Rows from block 2 of a small sound classifier, named by matrix and row number. Rows with one number belong to one channel. Each number is 500 + 40 x the weight over its row's rms, rounded and kept within 0 to 999. All counts start at 0. Numbers have three digits each.
After each channel's rows are labels from the 100 clips, of 14976, where the channel reaches its highest value: "top examples" is what is common among them; "loudest" is the band of the loudest frequency at the time of the peak. Only what is clearly more common there than usual is listed. The data: simulated sounds of rotating machines with and without faults.
# convs0: expand pointwise conv (model.blocks.2.convs.0.weight, 384x128x1), inputs 0-127
# convs1: depthwise width-3 conv (model.blocks.2.convs.1.weight, 384x1x3), a 3 kernel
# convs2: project pointwise conv (model.blocks.2.convs.2.weight, 128x384x1, transposed), outputs 0-127

convs0.297:500522545500495500500500500443499500500500500500500516507500500434669500500500499500495500500518500500500612500500500499500500500498500500507501500500500500500499500501499500504401499501500438461500500493500500500499411499500521500500501462490500500500504498500626500500500499501500500501500500460500513401500508507393500507500500500500456500500682500499268500500500498494501500500501
convs1.297:508502431
convs2.297:500496498500260500500493500503496509501499501501498499502497504498505503493495330506501500502499500499500501500499500418503498503470499500491504500501500500500495500501495501505499496491499378370501502535500500500501543499502495503500501443500496501500512499500501503498499500587501499501499500497509502497499495500503512504499499497500498501501753506501495506500500499494500500502500
top examples: speed: slow; compressor
loudest: 2000 to 4000 Hz

convs0.250:501500521500515501500500500607383500500499493500500557625487500492461499503502535503418500500543500501500477437500500331537500500500427491500552488500500500500483500500507574472524500407499500501500500572500500500386480500500510489491498569499500500500501500500488497500500498569500500499500500498461500500500492684514502570500500473500534476500498499497532500500500501500534499500626
convs1.250:530493438
convs2.250:501343253500493499509507499740488481496508542494505493486499500568469497476496496458519500501492500502500485500495500451517497503515506507493506507499500498498454501510510518561520539526497546512498500491499499500515483498511497501511501552503503497506544504500501474500504512482499513502500502498468494521498516489491497543500500499499527553499466499503622497501500507502428500501488
top examples: compressor; mains hum
loudest: 2000 to 4000 Hz

convs0.189:504511504501497460512500462526488559512493504483521479506482503380498508487509445511348500499519497512500502510503517482494499501403423503402642525525500508459471509524492510474512453499440496497504492501499497504448614459485497512508526507508542484513516523503558469488508510507501494480512498475505469485456492550471502485497529425529487522507673499468432507494549495511612449529513
convs1.189:550504452
convs2.189:508466414506496499487457519564608397511492516514489508488499478555525452523551499492537497471499511472499624536538504533467508475502536495524466493464493473506546485548531472501477507524520497516500531509512489506513489505531556506581472468504489502514464449497603496501488622487508499505508489514485467474530498506502547500536504522472319492489493495537379465486502563494479400459501
top examples: compressor; speed: slow
loudest: 2000 to 4000 Hz

convs0.327:499486484500532489487504500483561514485423558507470456528476500525494499426501447432559495519485514537500573518513500499520500518524457490492500499500500486500572507465460489458499547679477498500500466605500481500636575500495500500496520417504471499463490454500452499511488477543500504439498500391496503520499347560523571500500503499500438450500462499500518501508500507516496510484520
convs1.327:514465441
convs2.327:502510517500497497439431500428587500500476503529449493518519485647512504494506482497475494500482516500501523504526500522519501496442464465542494500520480498500476500500547509482501501530500401377499484545509488475288528502502514489503359441507507521483514421496512517497449474506529500497502500420573498477500456452490541518505499516503475485500426503466478499497507475501537506460495
top examples: gearbox
loudest: 500 to 1000 Hz

convs0.64:541494477500497498482541490548494527478507492530491491502483504451484500489500481495477501507539499592499518501496499493506499505499480486412530475488502489489505525513487514497519436545492507600498499549499495507506556486491469495507517497511502520506499519501803517498501506519499522503502508497470524513498501536517463496501508478509349496501566527522381497515497509547522492486524
convs1.64:524530443
convs2.64:470505503513514537491421527494496483529479508505486489486592507533515497473503504488508477421446531481526544537534498488490501498527530541497480540495480508522503472509458479409473500501525452373492540485505495534467486527545549523513469488521497501524468357470508483498500530490499472501508476439531479486514484480496729500497535668488513525498497504506497492475494493505485493494481
top examples: compressor; speed: slow
loudest: 2000 to 4000 Hz

convs0.213:510504511500513498511483500497481520509493510497512499505509517407703518471509488500596517486498483498498643491500498501480500487491496488481489509505508503503509497521463494513492454469491357493500502479490501507488534498524511529500514327501506498501496495506573456478505500499493477490510499503658480457478506491493490499510494502502466500497574502476382500496517510500507470530497
convs1.213:497568512
convs2.213:460510507517426540519402518503438477573498481495500403502520508516514514493471413513494446499480535490561471479499416474522483500500518525480471520503461530528451439549484515507491489491514302352499533496496483543478517500551578506496470499579493487498529395467497481498505503565495452554504493454565499490500562468498542512500503519474527500499458515509494507488508502493493513512471
top examples: speed: slow; conveyor
loudest: 1000 to 2000 Hz

convs0.89:586504514500420438499537481494494498497503492501479476489365498464496499502503452497481500501544501497500506484499501462482502500485442465508537396458500486490476506488527494584498493502449557658501492549502503497507512501484492420459556530498500503479520466500567547501488440606504501521498500531424493500475549638536450477494500427501454450500547513456464500492498595524526503495530
convs1.89:503548550
convs2.89:533509509498571487493499500536429529497500500532497538548563556457487494497521508496535503498499482494488468507499507419549499514520504496450509577503515497503573497501399600300544520497502651507502520476499560504443488499511512506536514500493500535545390566507417523494496514463506502488498495481486494578503415528512503519514497500516503560487561501501525503501507496514497491496538
top examples: gearbox; speed: slow
loudest: 500 to 1000 Hz

convs0.378:500511554500503499500492500310500503504497503500500500478502500668536500496500500500605500500346500500500616511500500500500500500561500499499498500501500500500519500499528443500477500436500398499500500510500500500462491514500500502500438453500500500500487500500508500500500503466500498495500500499535500492500499380613499500500500500500480500500411486500540500500500514457500500500380
convs1.378:432511504
convs2.378:488548582500382501499487501410399500514511494497482426493504506515580499521501309504501500498515495487500558498498500383496491500493502503448494500497505502500480491485520497582430485511501431472494505558491500501498509508510493500484494489510497499504583495500522506500500501596491482511500500498529509426501607486464494514500501503493398510494567509520380495504497512490496509502449
top examples: conveyor
loudest: 1000 to 2000 Hz

convs0.120:531453427500515440505517500618465495492503505496502491458508502464497501438478520442493490494495516497523499526505508505486502494500502503467543531501498499502510513533480500497505440522505505583496506476500486503454497435503405508524506505558512498504486522501799492503504505498498499500505495602501491503502514487483491500502512499501493551507557499502377499498502504528546495515501
convs1.120:531523442
convs2.120:484506491513489582494419513499521433510491499507492495459584504581536475484498482499507482495508521494531625552531502502484482501496546532513512522486482507517484470506482462496467499544543439368478513472493499518551509508606499512554458490540504508510523320476548524501515663499483494509512491453507499486531540473446508500534537515492460541489508539568462487488491516498501506494452
top examples: compressor; speed: slow
loudest: 2000 to 4000 Hz

convs0.246:498422461500439496503501500647529500501492502497502495521440500505499509490500497496505500500508500501499422496502500304509499500496486502499597500469500499499434509533480496517498503496500498482500500564499501500572538484502473503499512488510484496496620491500490496500502496606499499515500500442505497500501503706465560502499500412500567499499479499477526500499499535500507515502494
convs1.246:510432508
convs2.246:495527521500450505489529500499394543498543509501500356494526520522495492514498463493517500501630490515492458503493499484527489511463506512457497510515527502500513500504553590541612501457502697662500602490499514502418507498504514518504500570506501499499532506499482507502509525503487502534479503500480519562502566497491497535487499536496495532497495477529546500502498500503486520499496
top examples: state: faulty; rattle; conveyor
loudest: 1000 to 2000 Hz

convs0.43:512572494500437506494573507499517509491504476507451406514420497462496497504438445529493499499516500511500471451507500390546500500494457480501547472421500493498470503490502514478501552502476515500500502576499500500509551506481504486476508514483344506500627499500433530494481498628500507513481502498480529501497484630507480497473499410456490467500495525516504483506497609534527588482517
convs1.43:558480468
convs2.43:511440378563542504511479500561609459519488580488506471465516470492496499521500484472485464500493534453534490555558486476461490455480495509500510517469444499505533472628463460460480490679493522497489511495505493506572512497517520491572506533520524491500497440440606486503495504505494445499516497490483437464494529502495535459500501510409485584526516506484447494414502520502504501507501
top examples: conveyor
loudest: 1000 to 2000 Hz

convs0.127:497459449500444486500492500481526557504503495501500463510499518492479513560489493506542500500507500505500504498496506537504501502542501494571499494514501502497511500537515495432502495463500258386503500506501502499575534498495495493495533479518553501499396510500407555500500498492502497572499501511501535519499350495555533477500522529498527439501359481499507503501495492501460499488522
convs1.127:431499503
convs2.127:491500539500482499500497499484653511500500502497499488598559500418495504516503457504450500502502500501499493472523500373584493496406492462480517495533500500500453499499474561470500511526496472447501491502502500498594572500506521488502530439493506500461510480502394492496492493528502500520508506510514501515499380535637570543506487545500494415502499505469479504498510423499584510499576
top examples: conveyor
loudest: 1000 to 2000 Hz

convs0.14:560442434497478463503509463516601485480444515500512411456484496412468504450523465430464506483454504494504468509519487528513501478514461447501522507491501485485472500525443518576524447490469510582491469456492472512610531472495515458478636484558561501460488447501514486493499444559494511440522515495459494496495481582636521502547489507519528423492489473466456497490518509530429479492547
convs1.14:511492432
convs2.14:514553546500442483510514494452431547478544419490511421519489499457433505518493442504366500499541501519500358494530500476551486493404467484486525479527499493498414503488495557475558447458499557495463487499486499501514559501468480456485513631511545490478518516500423532509486498560474514548504503492475534557495468519494521499525503487502568466486431529473547474506500465520582535510565
top examples: conveyor; rattle
loudest: 500 to 1000 Hz

convs0.209:488461480500489490516469500484540512563519494486522501488537516500583566505529521500502505483486487434500522501496499568476500494510534541531434513541505543512511495570499478542462488520508339300499507469497506506530480500544513510510485469501502496500432505501525490493509509475500443533510500473638489454490501392435517514509503507500483574498506468506474506490494491486431491529387
convs1.209:451540528
convs2.209:490418462523350519508425509583480501541481448492501456491465502513553509501486415513496484502492514493524573489522496468494498497476502508465490459498483517512428472543504494556461501487500434453500520577503486501504539495535508495489466380509485491498554411483522449503509500590500464536502500468538502424500533501547529522500501495475398472503500500497320503474521510479492494504490
top examples: conveyor; speed: slow
loudest: 1000 to 2000 Hz

convs0.171:497498519500474518495486507501488428501497502503492538420484500651489467502491515500531500500284500470500518498495500519495500500559549465508433501489500495504508496497502453673479504482574460565500502465500500500468459502525503501500490463481485505501471468500478485499484502502500500499495484505512480498532518536525501499498492504512512436500319502500541500502489506469421499492487
convs1.171:432506491
convs2.171:527506542498406498495494491484508533495542435500500477517434504469464505553511437523483504498608494499491472492500505418521502497491483485491542446503505486489536500493503529456548518584479562554505509547492503500547541491489479477477530502498500507502451632504583557494485491557497505576488517435455509529495471505290515524501489491537417548490574492479486501508512499499502501500429
top examples: speed: fast; rattle; conveyor
loudest: 1000 to 2000 Hz